Rows from block 4 of the text encoder, named by matrix and row number. Rows with one number belong to one neuron. Each number is 500 + 50 x the weight over its row's rms, rounded and kept within 0 to 999. All counts start at 0. Numbers have three digits each. After the name is the row's rms in percent of the matrix's.
# fc1: MLP up (text_encoder.blocks.4.mlp.fc1.weight, 512x256), inputs 128-255
# fc2: MLP down (text_encoder.blocks.4.mlp.fc2.weight, 256x512, transposed), outputs 128-255
fc1.322 120:630556465501507569542435585503425531511524504476453557495550622580458431521444471509495476582447488463459454567513519490538419415503558402474586453475412541481398488465503597479516514565508459507546516514478539458510539441505462506482525636478589547462501452515486409443540486449458515551457499495598602482597515465496526441549524510474411377480466489567537487570469474427538487521478
fc1.323 096:589566456443419487445461521443475446549580572494494487494508544443579490521441472363513470475476497518429587522493487512512561509558553520472519418480481466367520444548448534534537537527492507492520462595489450530588531493496521575512470509420434450518528391520565517525564535505527496511457430435445509438464460483539540451427489488510531397581466472533404456448529452583648465534590
fc1.324 105:531577521491469454505398440463502506455463478431414460544471419550573506485501531601492491452493486599534462370459508471588525541584600471516485465548477526568541596469476563506489526511539452496603518533533559502483499458433499470518488473474399482528460592437520483402508437534427471516514442453523459547504566470406459525400479554456463525499491436438412576498531461462512499620482
fc1.325 097:515556473530507568452521516452410468581446580524534493486435497437433474469476478486419482572490529504488507507463504502424465570532452461505556497529458454513556498471475527549479517585488459499478493482526487578555502563555413456499482538530515570452472416542499483457471481414460407557387603472596587517522443451603560497407517493530570484414466482574437518509599452417456451532509
fc1.326 099:527443481471563502439446598495474468654499559430503396530520417475552513479458571529425393562467541471460442539527536489458552454588448455468479502526472471541486400503524528526539481549429585426458649459477503504492516462508527441507452457500453414385594516420493492571575457461491576469556467466551604491569514560568490530459591467565504588517444403497496426638513467517410436507503
fc1.327 118:458467402471522471511490532495422459507467496470494591491414445546575597519428401491519579513465509431451400458550514467540579529511551436444449514447432465515512446444480485534519459548523585538565511540550546592521514459557545473424427555467528555412477476577415476479530481512566561460588486483538495514468561576531565414398402504504525427399488560466463485494449443439489464413610
fc1.328 077:524526590383513473536493528510527543483434454450409474501541499430526557581519541488516534478535482520437510490452494493561499555496494475597480518458462553427463464480463534465432555501508480505617504576557447513476578535434480582383464527485446445508389524456514543521535364511440536431405497509492436492487486457443496433461444548591510464501515544445541525578519464488522499550588
fc1.329 133:580510504447462488470577547466504501486500508522487533435433453531543436602451487508508529524543424561390543444535393537524523538537372528523545496446493520375523530627498442436531535502533522491606405541463501490512524476561587538451560550500431542511500465500528456535467544474490480457541489586516566453485590480496500466457641453459429444480510458415477528479570442476463516485480
fc1.330 123:511457492520540555515452477504438486553547614514471453525486578534420508447508570512607485529534508495457511431465551552463506443521445557559614443583545528563530592429457540483540475480521463450457483553471467492436524513498444490519428512540582510532435482508523467479480444504507441470390544503498529487542398506543444525580494437480479467421457534507543487428527466495491482588481
fc1.331 134:451545511485420481514456603538537448543536500501502588488497504388477563430588438594503546446576545523461561477451511474518399551445485532485517478527456553534602567441517546553514528458432478455533419475548446506434531535506468505483493485477469482535506526547499491497487548544484435402461590490438436562456540513445478570522552377477539541549546397449518458519570471435500467398501
fc1.332 045:437497547512473457480507446543509525470396402480452423532459425535499533516506505361476398514489493497507518458471545432551527500581536483435565503427425570444452542494516501518503408483396523568575404511537515487538566469567500468481537546550536428569562559572503509518509437504444478512430530492523451522457521509470540463509591419522454501549515436429510463553463549428478482553541
fc1.333 097:511470486555451510568499508475440551549485572431475387511453508498484514412459547612567507452520477576428560474555583598443481481506514596554572483548485533545494509602481434507534454492467476450534401489522500543458476569374507411463499549576408492515507495557528604537485549514473572448512401547576569522505470535453557497479592483470463469517445570444435580528496479498509469428411
fc1.334 019:460474476558458536497476463519531510594551532598580455490485472493536469578491544504438551451559486558546691511492539498584411455467434443481524377453518457502485541491595496555537564508447545554536567395460487379579466498539464504530476464511556467569467462561530539498380516481526498490522496558472507531513578559597540464526511489419501383589521543508457514408508453511438423423472
fc1.335 121:558422468494507472429501424509542477499442567495521517413522477525509520440564476504512533479551540536463515565473468542457510576629523606563427505498424521522470489542415499437502522521484524463514446515500507404393508445471614440518484525553535430461478406572489429457604583490547533522439426514485419523549646507457567522440565574477455575469465536518540502515514524508625511463539
fc1.336 080:508510524539474459519411501450524526518485544506529484492444570429492580475392568471449454395527495497492574503445440546545447501470454496572542533534539493428438483532396483490523537468515565529502532444378394520538475503515501443489454513438415548521501494533516515547570509471502514515555521557544481559462591517582453556467494476519485546494498504510440540531544441413576486461463
fc1.337 087:585486451535601519449498453430514508518425488496576523528497460503463550457534489538497575591595472474514585446454508488538446543498496516514488435562503454446455556447480530412557505486565471486611455548444479479537435514554484495416639449479471577540499530575504516396491550422573611411538395482460481458445532492506522451468565460461533447526505483486493463557498580506447556506576
fc1.338 104:398450365534488489459515463545407392494454453527446565539462392534523438528499455421431524504522456457509569556506514464395458453498456502521457453531495525486480512553513525505457588550398528553475475423520503536492482457445446464528554554516595486543453523513456506489600630568491499439475454371525489539430572440520480529531533561423584528510515454545492584608468604478427556530517
fc1.350 105:475492483499537470395563508512515590511451583442604437480481356474424384546560496535420504483526531505436458494531476471580436545469496575529445518569461463566525445622422435517534512505488470489487572503486587519480513492447492489576503577432416492459474513502428514508495453535520402579532565508469517474483485449543458513509600573526460492563457446476574559520579510436529516482543
fc1.351 148:510461437516567498563519489518461535527594474504541477524484415415561527545495555511502425428491496514493484453472457499510480450421590456487426471442477517459482457461566537504466575481557532435488541454519457496459476471453486434427573461414358477504513487477501523612561509515524463434515563602485472499519553544443555432497474463571561638510611484539451447480445519495481410482533
fc1.353 115:458462457496490475482514494452557548513506596529528488513503494476445602472404447471502474458483520437540469481520516573501549440491491459552475567549445537537482471518545510448623628472518526462500504447424508618481584561477556446499583473628535518441355486412517533462505499462476436478506462590474607561614465413534551498538460491554523480471607465529546440530419522682567539527494
fc1.354 062:503540465453506544467531410508552497573493501507513550423500412425527434510441509543465484443504473576482520540525489537467479518558464463464465509454476609555579448496523488525520520615546396449517485506476525538533439478504517450465561484400474570450441532556571485549525506502529492570456470478534534527518509513532493508556596487627544571515460493502537497541484567535433510498490
fc1.355 128:510417469506586526534424489542500428567518489496484514530529454460450494477502501474437547501606496447558512453502477467587417489461531453522406516388491553488525473515534512444550448543500558475460516529602572418594576507560513558554476432429441522538481406468571508511521488425435510457546423448442534534426487585503389554501536542545520509503517549533462486517549526509557501551513
fc1.356 135:440511464496521405451480587522522525513592486487441634577510519408571561580550468543523498501467474556521548456418517474538440423517517416495452536380508509489517515459536555439473470458495496454461505508422519481339485513483461504536546502454398444602447488534564491605492422557478592443572463555417444524426447524522547545463550426542569507534568595448500473533517500493557544480523
fc1.357 085:529436478518450507497534475498460584463491474497518492421585443507561539523377476576509449498542482502512427557566369502429458489530478445511479577438482477464460579516432495466503493486593446464487529557439572523507425524533484516538533521505522553531437455484415539590460576486561504522505442500444468503482607521470486550523579409377382560471515463397452472525448425509455467522487
fc1.358 074:506528545511439500463559567551498527575511474536610544464476547535499533552422474582523492486532445441421512432500528572460565478596534516541499449445468652536459454477457469461498554490515516474610477611483384526585534610526477417489471496497517446508485506542543500458573509560517463451505494539484487450485535574471484453497475565484525458437487501520434530543518518514473447530509
fc1.359 102:516564514544538448545416526401497579542485536499444526497507468492391410444538538485526503536478514476487545503499540634520548504488520521541493516507486463432546467501387454463448503463453521448452511465496523496548557509525386473495507539519475527468580546540509550512468496544476473481500557503520548607583429471516511551520502618475476401541450528427470558527478528463402602587423
fc1.361 096:516562617492469584443489461497499461469574498442510536490401550486545518452495459450479473515447494579572517462456484616591544494509500574468567513477475581550502519488455512416496529524468543500575530564429449465537559551486458547499479543495485498534549522488550491459386446544492503473467509481524548467519482509566389377523569473513456485525513573492526455493523552447525532545511
fc1.363 115:563441353491541451569469478518453582480557438459495553502597465557494458469498557546547492512503537473556455527521482521482514476460549549523522531509572488473467526588502460461456510463441584405480460433499455432466498564526494473434505394470560467473576507572495497517651551497490592563494463527535553582564482542455492577515522480464500498539561422518521573560435460461462457476553
fc1.364 066:440481494458530481485531483512502502521457511458455590479497508524476494415467468468493475509424506483471585444535609493550470498503525472425590457582466507414496492377455441489504409531613389521563491584529398469442600548462540469408520619439568508457506496540463559627525431464501506427441526576454502549440485488535481457490634528468525548612532524503532466453457487516582541386465
fc1.365 118:455531386435518493573501556470471529554486544573502423414438482628444424507545553585530496418509519524522535525522480512468503437478447483443459461563502531487532462507569526492499536501414474513465492531460436458439505457480577525512456579558580469504502518567423455567531586434499424475533522546520541460452549444466466557448363426508528513492550631484529483515496490445445636547558
fc1.367 101:449581426522519472525480581450510498521484483477568533559373532543582495553476465489491504502455589439493463466539495574563456512513598573471500456440490628428501477414440517451517385464561558527571440453583548448454482530536517448575507536435514533449471492584590544404534502468455584471488477390427446514475564596455578505453390467505446508454578415390395417453414435547449462518530
fc1.368 109:473493512479504487513658499517531498475536578529555473555473432477448416470497522545392529489493435472512439469503501444525456509488516566492443463587412549521472548486461381526400493515428473472486544515412520511458401637480469537544546539488536471583593545473608500483530599589509441500515535514535508522469450488451452610504463496536508522438466469549417476564503536549543588440493
fc1.370 043:513482509557519492495458551534459552556601516512493572455502507532463506389457490482529510536566524509441461584432468522496446471505440494431448522464453519470491496471439493424489529572529522536479516512574519483495533578422555443471519451495638506470579576415584409462414450521540485413547541434552552504502500503533491531491468478524466399554575547587549455470580435506525455552463
fc1.371 130:405431569519534534591587447488476623548516507427580531501482544543517505481510572469523584510520449500594576446524439557493503519517581501491442565384350525491514566433521533502424469458544507481418465532491483509499574487443526556503457489449516500535469486468460542454530473480566539523511430511466514484523497490525523549381478564505509430476539449562537539538519433444451521406479
fc1.372 076:482498473560424521574554503447462453447493524499532505562534479455456464552579467514505531510494528476484576569465491532555552484573486575431362532455494549562450489466392464555598482560472487523529471480542399415499522559525494531513516504547534420465510379499357507501474475543549520503472448460439599499494520530506515483528585577542513511435482605456510463426455466421461493463455
fc1.373 034:377428436624528437396510480525488495493545533526406534469418562514540445446545609388516469472482470558467518482440564535504519498549495548560471425570400530498503583502474504577575558543492493479370476483452502506471487515493503511611556527464480470542551480603666510484539542530499524507468627495401508417458565475540483482483486521563472441490475445519522569541582511513534463504504
fc1.374 125:478506479446507542532490560576445377507426413474509507518491534396471365531553446569431515493538485377481579551451478484479507469486552479475480579443479507581519515509587517479557466473535518398479579543496488504525518552538505564510515489469469527539479464526513445493507497525500521480488561549475513553520476520457473545501458523515406580506406527548443462584551549467613561419526
fc1.375 107:477549542567480438331523510550512415526502430492481500527493629558519609531501492463445474454461436523469523476448490537462536412575511402380509562475642484574452506508595583500545512548424527502487491472551449525481483500473544473495524413457573586578476444516519510516461494463437525559548537465536560588551490475411395467534538432436496492504459525385518548472484457469452580392558
fc1.376 121:544513531550422444522396552410545547544435591475471437547529522460490453467568563487527531451466512466551517483535525490509636517522494600484486539479515517590475465502441400455535552449527485501549441584460482490462495425543460425504569556461501557470569549526537503572426504513470477420492514588508453485537496492555539393572499569465469522540487517548472524486475417456552523561465
fc1.377 115:498490520444541557531474431554592489508508560554501461638489534567465423543575525541482466523492554487577497382461494481386443451484606419546427456560543488511453554504538553530488562528514547556631449513573545459544531451470595489483491498529537513514540525512426408521528418495475473441458538426564446480491492449451559556472471501523390586527528502596512533486474500445470453587428
fc1.378 104:430527389477459580527534475425573430470441498516415482444521510513487538528498400508515477466527511568500416556466467485500534572534492563527442554574430455449457478474507545518525517516473505461642513453430587522554603508512453446515493409475431582540605451474509442520506461471466474463491438467533535508397549502516543609548516566464483518486568496592428542442444594531402442539446
fc1.379 101:596571536442498446473535538449516368497467458554474492420509529563537477458550473513452543512532556483512566497427466544556520444516493493504519474582508522399524500469583468482512547572526553533618564551492538483548532491515563492452504433528527533464493516565546474502570461584558421482496519566512454552494517505435430570418429471625542463551504423499499500546497503544532470486496
fc1.380 125:370462521538568493458384457460470416455463500499590502529434397559437596502524456511475420550509469483428573480450536520477477512464514463541491504415368557450502522555546553484470498500540461405483491551549493533464466441526447587502472481471623614547524537517551525520491489479542415521523538484524524556480540480466416519474422506440486449501568495466460414511505577507408559401562
fc1.381 031:464558409478461513442591533585539560505476488488413506543429459482465504416511534543485496542484511503499452533492511510453458486450483470580468414485560421436503536598448425495527529542532543587549519515518532553585519543493450484485475532535476542576480529595503488426475548509386500468416459531449524396481528466454592599452506469488589414471501588470509538383493534538519416476507
fc1.382 040:552490479415616467576447514507496530498573522527461440509566511460548524400523506433536525526464575583515486493517504485495487423616513457501454450531422461501418489423544419519530520525494438491501589516526497486438560520436444479556509532520475437605603458562525453441531507429523532467569428498483529444536585480593475573464530499488435489464381567516476518556434455420462417373550
fc1.384 064:520520455554386529512487524450507522521449515581533513469532526577582551484407508584450568421530490489549510481494496499537505572470459593515478525592403440535445541539481464545539481592525433483538530507392609506419524613489551574470498575488457587588504477596497395463588474516627536507582518513503474498551520504458517425531575428478428444552545426457542471449358595512465501452434
fc1.386 119:522507541500477566463495498569537519489585432497460508574447546414560402408414462579520577567474482521512565504541474414545472524518506508538518500636498467546502549420498576557568515559534408535442463475533589534526419473492409576448547456513442468452474545510447529460440474465425495476426546500521544581516395463552541516572574520418510485483500433586590610574529598455506504460472
fc1.387 087:508513564504475501444477489478493436407511470414496483471440497449475454433471539515466502482469525548535452457496534478552470495491504487424515531474519542503460544400520431460453523561562565566604490546457495416480560538523462463547538469541428534582534485472426579517447439494486477505411581570471588498474408541532408525532504612425426517522537507530516596509459480503491506382552
fc1.388 106:545490515498541503549506349637490453571524603490440547509550424473530478418592504509471544497466554462601480511537431486525536459496568430521523478461378514513423395525488442615470554554427525456544558430481401482542538573477535529419519478478475551505478504507395486463474477480435614463518441482544465435505519607475505481555515540531457464503445573463469488512547422456400532553461
fc1.389 047:356386538479560456549495490453507483392440417434484532547469512534508497531477480514543455493504486502518454466404487516501570504559421554421437457522462566576592461517551416425509582539417547449424495456391523491504533401464483555453520535482520544499514557585484478452548471609497496482499513452496590560502524535442458479458551539444455517565417484582537529513567567496576528540498
fc1.390 119:499513506539493546431414525547507459521521460418533427536422443549475515422426407416575444576534429554446494481487466469521534470558592544512609467583474529555529529456431596438537478536431511531474505572555535561508504508420454576502502501460493540437537511568507508526520551539488494527516499520467505425501377432564560608546499425442538538515484468526452514484425474517567447422459
fc1.391 074:503565499577544527458548487529493441472549474456458503564451563409476471530568485515465514481437548546496493506589490521585424470437539527396433388522438552580501543500507497501483387584483437499474528492589583445490509445461559463599520401506510460425548594529488543492426563479492499502489551562506487544453463552407519565463489550565521487481504453533523479543458462463525429488535
fc1.392 075:511509420482510487494474524402438564538496467554552470493508496541466522484474535418571635421474457411555511496496453505429566510554549483523506432506539555461512502505372521471588498526503441501394543433526506523536523468526553500524391534466452527541518521472464494463576494490436489537384521580505537506415445438508441496491468507515478479482482511562431548483521445570365493471589
fc2.322 117:483458525430513512530566415539548407571493551498514515433530516461442413499490566507464541440549517550462459528516452586474470655471549571547586394538479568588502524447516455447489357507477553499520499474549490445569535452539454463534452489578486485484443503444515452414512503527536565414521556543502583542461450449344474506508521542506430476509505470537499518530522454564520411472468
fc2.323 095:523512503418413572483464451568547526444479488494643605497567458548567502484554483588509486511512506486494436594466507427470469471442493515513557491492573478546506581462557475395451513525476501497491526511477533440427469476517483462537540531454548577528465478531544482450504421420482454490488481577505487600510403608521507536474453538532525493436506515490541575568492623506510519480588
fc2.324 107:516507485487396482605461541442496513531530556550527525461491546542482501525501404509549456514496478456444565547463479495515517593538553568472510490490489410438490513532511557646532496412498579538473519430540538472521406493474502466541529444431616459467484483448498486497486479506403582525474410532542540429500543489334512497528559385461586483477527478556529484439418523518443464435584
fc2.325 103:592542454479434476573504575511458564415535495501506608440611478595502441535471472420491490501552415475429438557567505485547519558484526458476423491558473495429437575552522469425486463523403515545460482465459461515537434477506513515541504603515517507416579479513499426420601502508470534563514504419506416561488483576401423498588521528481407514454475509569492491456517533531468496545533
fc2.326 100:413527549505613444509522548510506502447530545452507600495467587449505435520545461435497501472521532452471606573570478474495560442597510518512509515502511482609499467525506527626592471502508485585556414534438464420509482419596539497487454502505605518521501550521452479479466429442563504494443463471489502507441536421446470504599410540486460491468572597440472570447539594509496468426518
fc2.327 120:570518425509475493530493540508468489500485533585362540460597522495534508470479441532438432475467539518487510625449499441530481476465474453560489567559426446484523447564463540623435420559526481528505538437493452471501476511458464487577498535495540527572446500417521559515595535554442528595513490529533460557428482529562495497555425506539506511582421528434524501390443493484548491600582
fc2.328 077:503522488519503527418551444565594493408466464621482453413506541543429534480505501517508605464414480538469468502515576436541374529511435464447545481610520462546571460559480489567447599507460521514502554538464472480359445508448438440639473578535416476467590496513366419537479511506456496575523486556520465429542509569500469485499434424451475505555497472471468430496533483506506528497466
fc2.329 134:553487600474541454499574482584409479496467462508505575425571450520536419558491497508537579487477482455453549540528517604453540494503487565574482518514462550514571549519504499503439486519483510559440393510510484535424506499443551554453477572498452475521484565557422421515472500558580505449442422487525463530520463482399553434533566472498562480504546420523489466441525558557511449543572
fc2.330 122:392476480471469527423517406502488559468489470454517550535492551563458509452484464526499593435511471530526482557494469603530533526455451381494454528503532444534561456410533468569479520471577590451569517500493503527482467535400580536521575453517533489537540426511500539490521529443536451506524445567504558461399502487448448522392522545402533457488456591495540505416512504512499445478487
fc2.331 135:508495471559534515450476469476518513437443562544556457507506454572501581512494510511432526481534607496477502481437568450476416602584442545428476512500514420516468553529377473550528445526486523471528554654471493572536482461341493558505541542516539562490547490520603495610485527460494486527459419464537623474452461503559572473442538445479536536415518436543506485508575528464539520533505
fc2.332 042:487491536385496513443593478571473518476438598528488547466522532602581447530605460447608496445501505449488553544444497524470503601505541489596493462433614460419389484468500485472503444456502419475518494401515490540495497502493520456561489503457484544520547515495453487467396431577559575468554506574426530541418489525531446459569453541481586507570520520548471467498471574581489519544516
fc2.333 098:518554579465452511517524556563459607421472484517488477482480471515526428588565555578492365582446527577452524497489538437538503500463552509526491578466411444583532449549455513483542496429508514573493500477553519537491471509618537624510560469481484445457502512503492408490464518485566522482478452409395576423530470509458552504590463417392401468498444514578526424456498459600542519479519
fc2.334 018:476456434582534448447498558446498554531445499478505512556494504441560534504507501574496512501573489566493472504631472502351412541543517467519459543481472526544472432470508492557540525509454473563560597547539480576547406493421479464521583602521498411477488476573430500528467563523543486490489488551526581441456578454476545505425480479524555446531571497499543423478492520513525429570533
fc2.335 130:517578569504511490516513537465462509465412537516458542483635412517463482480517508430496521437404553425529514492446434630464555489488541537575445542514471426476499463448478506526493491453411406469598536456486489590570496363487430540458523567513548549528591491496499510532511457590594556514448536578506585551474456503394456490517451455488529491507490443478469491502439490516400447472535
fc2.336 086:590503470510451464482533419472420583527534532482490533449411501560478461462557499565534505443493525467461516548588502465493566481506474520510588515521544527537518542611509458530506463532591538592428572566521526530514558458567507503530546483497489506462566552527390453455414482544476552529399573444481436481479443604423486469525447497430523417438511543493513572428520440445428441465626
fc2.337 090:477506431443456475481517502547421551579429462461487479447554557480515532500477479548474500515503576596589486424458483467485485506448462520549476516461522449486489560482501473477481552531465575444479526425422473513499554467531510362499530541572560515447556572502561527546461418460493481532575496554549484490595566386514473450505520565514463428508529484504538497410468483511442426563458
fc2.338 114:501505472512536516451532403529454591440557454515492490482529524511506438544456469586523446524631416496529451483506447542473518547443408408474474587509554551594465500491464467500476404505527498519514527535486368503552476553509557509492475499525524485444487471478468600500489534536462452612637521541484515488547459437490493477505490545556490470510438396462539485451566492491478393575519
fc2.350 104:564463541481429483411566471525576529519402606553479481454484553559538540548512567510504540536427422522573445527483413538482506500443453467519517550470458515447441540447548523360471497433491452495507445555525426435551482521506489573498495492528523598486584564544461568365547461535534483434557421526561525570404591512380434519547516476477505508507544437423535557501532529476461455428503
fc2.351 128:464482458490550574487566420463484490456560538406539555407522428468501483444561431497487538497607450445471549434504528515556516578516487572488435509522479405544571499561522461528504484417548536488538609504537517454496561442485466497467489498529477544498491420456469510554546437405466434467460518507429525487566555552522648515544467450465553436493516518438530565493492629429500534447578
fc2.353 124:515448550438494482449432550473484579525455571515599558567504564458461503518475448485451497453602529518504542525485490573484520494539417434465430502502487579534533594570480522530550548435495544538476514505485446615540554517481474509480580487466522526511489393458468511495430485414451490516537337533542545614559424434607564563523494511578463485476591500434500469567500560485584484451466
fc2.354 065:454439519517474509541502529448548542409528544605440373578567535531485457551499464519524572565524465487476480446557568556433430514467473517461525562566571494419475495406503545479552471413525479494448554589581511569445513545485524455509454453524429525507528472568510442504546465584457468549455424532554575478493541453490431524463553502503476390557599436400489506492473476495487525431567
fc2.355 119:510497548430539491536522550470498494566538606457477501555463472448481534486438462521544537485548442516485491557573514517446514569460452510411472433420581594498545423476561557562593493541548445559426541518518536478482435475590396528545465485479408516531519491500478490449486589460509564451501523546535474509541537463462487534510545521479508525469456554443510448554492543455456471383495
fc2.356 131:516437523465506543464406577471444448399441499560454491432483448516572522441499480466439454506604507492457395567430490473542467586488470542492467603554537466509419464479478443545550561473470504503496502503529432582450552551390475445419479466456536527486558484512464513625502456452501605538461532491540548487511471490568467478518584560520590463517499534437480457495454467401541494516608
fc2.357 083:458528528477573572473460622475475477436512461481514483479563537484543472488537445543486443488517550491425494501487475512542565493442516580565484484515500464440530454444447464462514460421447604546543447577476497478522556519450438517439376416561495412441414529485471516495459431500495465479525544512511500480442490436522531476614487431498520472537371438484527544519469542451472499561516
fc2.358 074:508453559461487457472489528446526368514513556472443547498553478471471511547511517524531445561513585403481554501631453439508462438399462496542491551517477523443570399454515570527584475566432416565455453376473436447523498513530492480470539594546523542523468517536460498496462526494537484520533501466456490525528497419532451438567571466491458525553518564459537422626438513511506476464425
fc2.359 101:407602457479547480473536490528602437487558481527513421513497515460598475460569439504561421486424527478415492493510491443447395610507562422448531575490425480513493460344488466485508534547507520477509461449544515533463520538592517460494519478459464486545624444438472542464510456443451535497458499497570605444508453454516486477485424428476555460464398571485502492532557527589594495501448
fc2.361 098:585431447525445437470612521490617439556504429584501505480550403465476422511515449541512535472528523467521487488543467427476510430520420568556542476534517473451560460565502567573547412531539500516417511488458561452432462486469532485550505549521538409493575568545448456379433488487412513563498532514449469373427492435440588501520562515552506520477520487502453534582442428532549509525531
fc2.363 108:418530554524490469529488485489515437444475542517507503412484486440518525482564467461517425481543483436445533418498469521478418590389539447514478551500517443426475491445487539530538546436518433559480554472527576582452584526502590497540529494558428427462507618517477468517485521519509494578499539545543611432359436392488575546576477540434422525565469473560472540552541524510567503441504
fc2.364 061:437513415522486557574445495474542498557536493409560433562566572454459568554532474462486487553598491518520406502352533462457502475451519557457578512555467499451465425587471579465529519539545479559497502519499465503547492492501424491532443424550469506502438446500564517410439630497551511479510463371561594488433434501519478472508391433499515451505538587490474605501503466536437479507532
fc2.365 114:607539490490553514475617449440525468505498556425459595572527516461503481425513519415483470487489538488429497492521497498494507560603557530478518579433559541457468610537457512471550488509453533556456483508534535399492440547462410464521521533551481613498491419500463494500502495505639521441553461378502502485525512632644571580480518509565568454424487471479461485510497427529475470484433
fc2.367 105:491489442537421456549512460521477481502558513434495438469534577503550485425459574547462593476419553496561510505534533449499466500509492483546458499376450456491461518527445449528462531496451436448503505472608443520479536511484503489454497578415511609535466467473518464585424541486518556578536489522497589460501509528527461459481521515443475477549507554440549520363556552391576481501544
fc2.368 113:515566509490555444486531512472445546459531542524445549546501440450533601457510452547535475578560461550427378420504498434447536509324470493479517485491505507507582603480598436569472428483467497557528526532506515523493479543531519440497609487543511489476542545516433377489556484501518575486488434577479419580490502458510535466507543524446480588478468610474521540511511486370499469508497
fc2.370 045:446494408427558513516445460487396479509509467562483622573462515431485486490421471505552527606483502531453522442529522482531527370519503560526557520438446571491530455403480494578416489518548493441517476439557546523585509404429512573618474558514483537482534511570458553553565544600458452507537534475544476481394428527522462537489544657564513442543487487497513475528473478455462518482486
fc2.371 124:495510577406542481551527491486473524570542495482536450517545468526475454539516525458558574584515511498514566545447426512464499524593375538433431604489611500424481519500564536434459538444589494550477372465480519594461513566551567467544446532459511479416490455535556482520518480551528515482423553470534543567509475582528359465427558581464483453398521526447462410502425447561592501349446
fc2.372 076:464456405398429473495466522526507431477480443472484475502559462527532529420427517522410478443472507575482486444486396488456526408487589531561488529513493487415515442452408534465503480447511521520534421490516498458482530428512530539531471440446576547596570478551583510442444371475499488532560506502570403481518489493424560554485472491421470472554654466542414428540537573546489496525526
fc2.373 033:478570506430534485514623474539479566557566456437483539492489578589511537479479468445511517530558480507457447550444507556485439594501462511548408571498678435522505491500511465512535529511507515485470424558492539439445544489468426476455527553464538528553402555459512432381408613442486599489527510457559542479538503548485494513460532486514552463541525528422494462544472446427416538484501
fc2.374 118:470508404545461515564497453554522607417466527447620486579615450445592469547557431485418535426436459501589451542514442585478510434530542561469445572540459504507460454534524497414460371491508476521557514471541467506511504476511505523440511454480585464497565464548512568425472465438562526512481391443469528455473447534526469536511502533452473500544541443485559498422524431480424473568501
fc2.375 110:447513441437467475475429486541505524503443512553556584494544479403445523482509450515483506499502553439527438479370451567396522556527542489591434553581430414510519586462548542498539414448553403508410589601502494525531527485458425555536498448540505514512474452422555482457488513440516508521515539494423543453495401470529526553466482575535441500531482551455465505482586544537474474549507
fc2.376 127:508471493478558583543563482476505587514522493505445387460580470539507489567544458487584519551620563487509422543513504425542493574457451462516455531460450512499519581474532423524572492497570532550501528515499527584547455596512474523556557503496420396577509497560521494532435480464425487524495528481510534510519501512521558481440506476494596464378462502458618522522451553483408499542442
fc2.377 122:460537453428475485554467474532542477531543494592409503494510419566481618536550608463609457468521509515507360490469526433494480501383540464456492467388438526455458455532508548491535526455500525479523500535452488554492508465509440568563505538504516500550506502501506513466485525496559523450526502480536540523450595505476580425513459646436494452505506533472588531464514499550582516521470
fc2.378 104:502447506569449512522509424603442613527426514465524461483573499462476551547553462548557546467476470501516588470505565451580528487483524454508458483442578490526415545430470549539455442470548465568483461495471556522524384537552524415478414583469450443521477453471470364563515433474423437491559449568502589465532502474505502484461491487427410507478362466478528537559478419500520546390589
fc2.379 094:474484410507578495389496471501551507460464496448557460503450432570498422539437492594563547411526417525478386571447496406469549550562450495436555542497442524486543492465443508553512496434438506498460463456564478508484512558604495473504499522426469513552514527362469568438486472413422516600517471518484454467468502490515542512576493500460504439404575518499513543491395420435464439511459
fc2.380 133:504556524534368463519544490516456399452497510515535545399412464481552476452392539481521489454484466484492458540528517452513614489527511515587547558450501497565555581506501576506481431570580530440599459484504441514457502507487459499427459376585479496532528470504444522509589544521563442453560426523531558501472474508554509504536466502550475506463504424403444514597485409431474489452526
fc2.381 033:411458500543470490464562439541499563424405492526505455457577517560511491512501511518632551524549563525442597505522466485517552495588428486528526509489454517566532403515457429565501474392631452522448563613371486481518426455464498524492553460437611370464497480561539568520554489515546550497544478507535481512512488490505560488412596492467515556537372519501455496528450395473537490562581
fc2.382 041:486414477458473556479456509495454521634525504394567492525640534406490452488458534483524478531502499437357519457478520483540529622555546467564487513518599479496473472434490609472492533467541517432427550454505440484527522498420487462536517591486545480513322553488480409572477575545509511547493567549390537473489517441495526457528419491501531461571500437536509473529560513527492563522430
fc2.384 062:496376502431618476415493512457532561496507533490502393481540518499455553477600582443521549397548417541446449537554559495540475469503510431559515513519550532520528481477524516380589584408481681444442465501513387589459501547514457482419556525579532486414482507405547510499421510470468540476476425544351502492551468456582503478494423505499495502519516542515473498473539485492468556502427
fc2.386 128:545550554554510395450480594493486464606517392480498486472489443514555471583487458465517484482451453493514527486473445547488579535550487495534594486481533489510638602520491430507444523588445521478497413479527480465535541420534423469474465497554524438471430532517511494529537545469503437496523466492514525436424470484555467593505483461549435486496543434456523419464499520432494578569511
fc2.387 082:528464450571567571483519529482529547598542472552496495547529554585519531407496429440535508495521431470537533492497552502525527455492524512509507513499363467480545529507474572561462517567455479453448564495496513523409497399536560553504497422456480483579493497512487435528487452532464422543532502537521466511471515334471553538512433538521490491581483458505532416520465506573538397574479
fc2.388 101:487533477463448538424480537479569537437517549481515487532472483505560546479521460533515589521515481524520488533453514508558502489501554479483485480593475534581548511405472511429389485493474495574452499443463506537458524442545512452553537496466546537493546534491614511401449463513482504445521518601454439530536475455569480494544517517400487572633509410510390468502527529567568634447430
fc2.389 047:527455503669518434471476504583481480479456544501539550531609459553510509572525462592535574445558498468537556472304572425464492510493603496421519516564500476486463470561485490478475621417473531507471572510555616489578536460478542536552509485417500476480476561425564430436510500474524475528371558507454509473557507576497538457394480536485529506413500504434515471546446488479434539447479
fc2.390 113:492493553506502545526525495536531492553491501440515509412520458468464473522479554548497489484443525423557456516551509609459541455446499515525531567451514434484566476513510463423532476510601478590449477556468414469541569359573491450563460625517478537536572490536484463515502471454411488443508546512432501504533445485418517545570505428540454460556511484457443419552475551476453560545584
fc2.391 074:545461494472495489424433573492530554496454492555500555528506414427536483497410543418518444503457495510540436493509514514501517488529444525452514503521397556449578530487487468561553462444421456553433509439574518592432474633534505562468506537517502454505467457562498496452450477493496422512555525523495497538465513468481614503547532457469589454492554450521487488481495491536414515479518
fc2.392 079:420599454483434489509530438479512516439482523458485522528580574524473488425539401503506483473606448499516466467454472513536455525538441438565459536609513536596506571519553488502445466466452458544494501540519476570590535461500549415523495497560577617515518499441532514468578444639519505559484457507517548499513538545490589459539485559459415540453445478481514548502560461498587427513540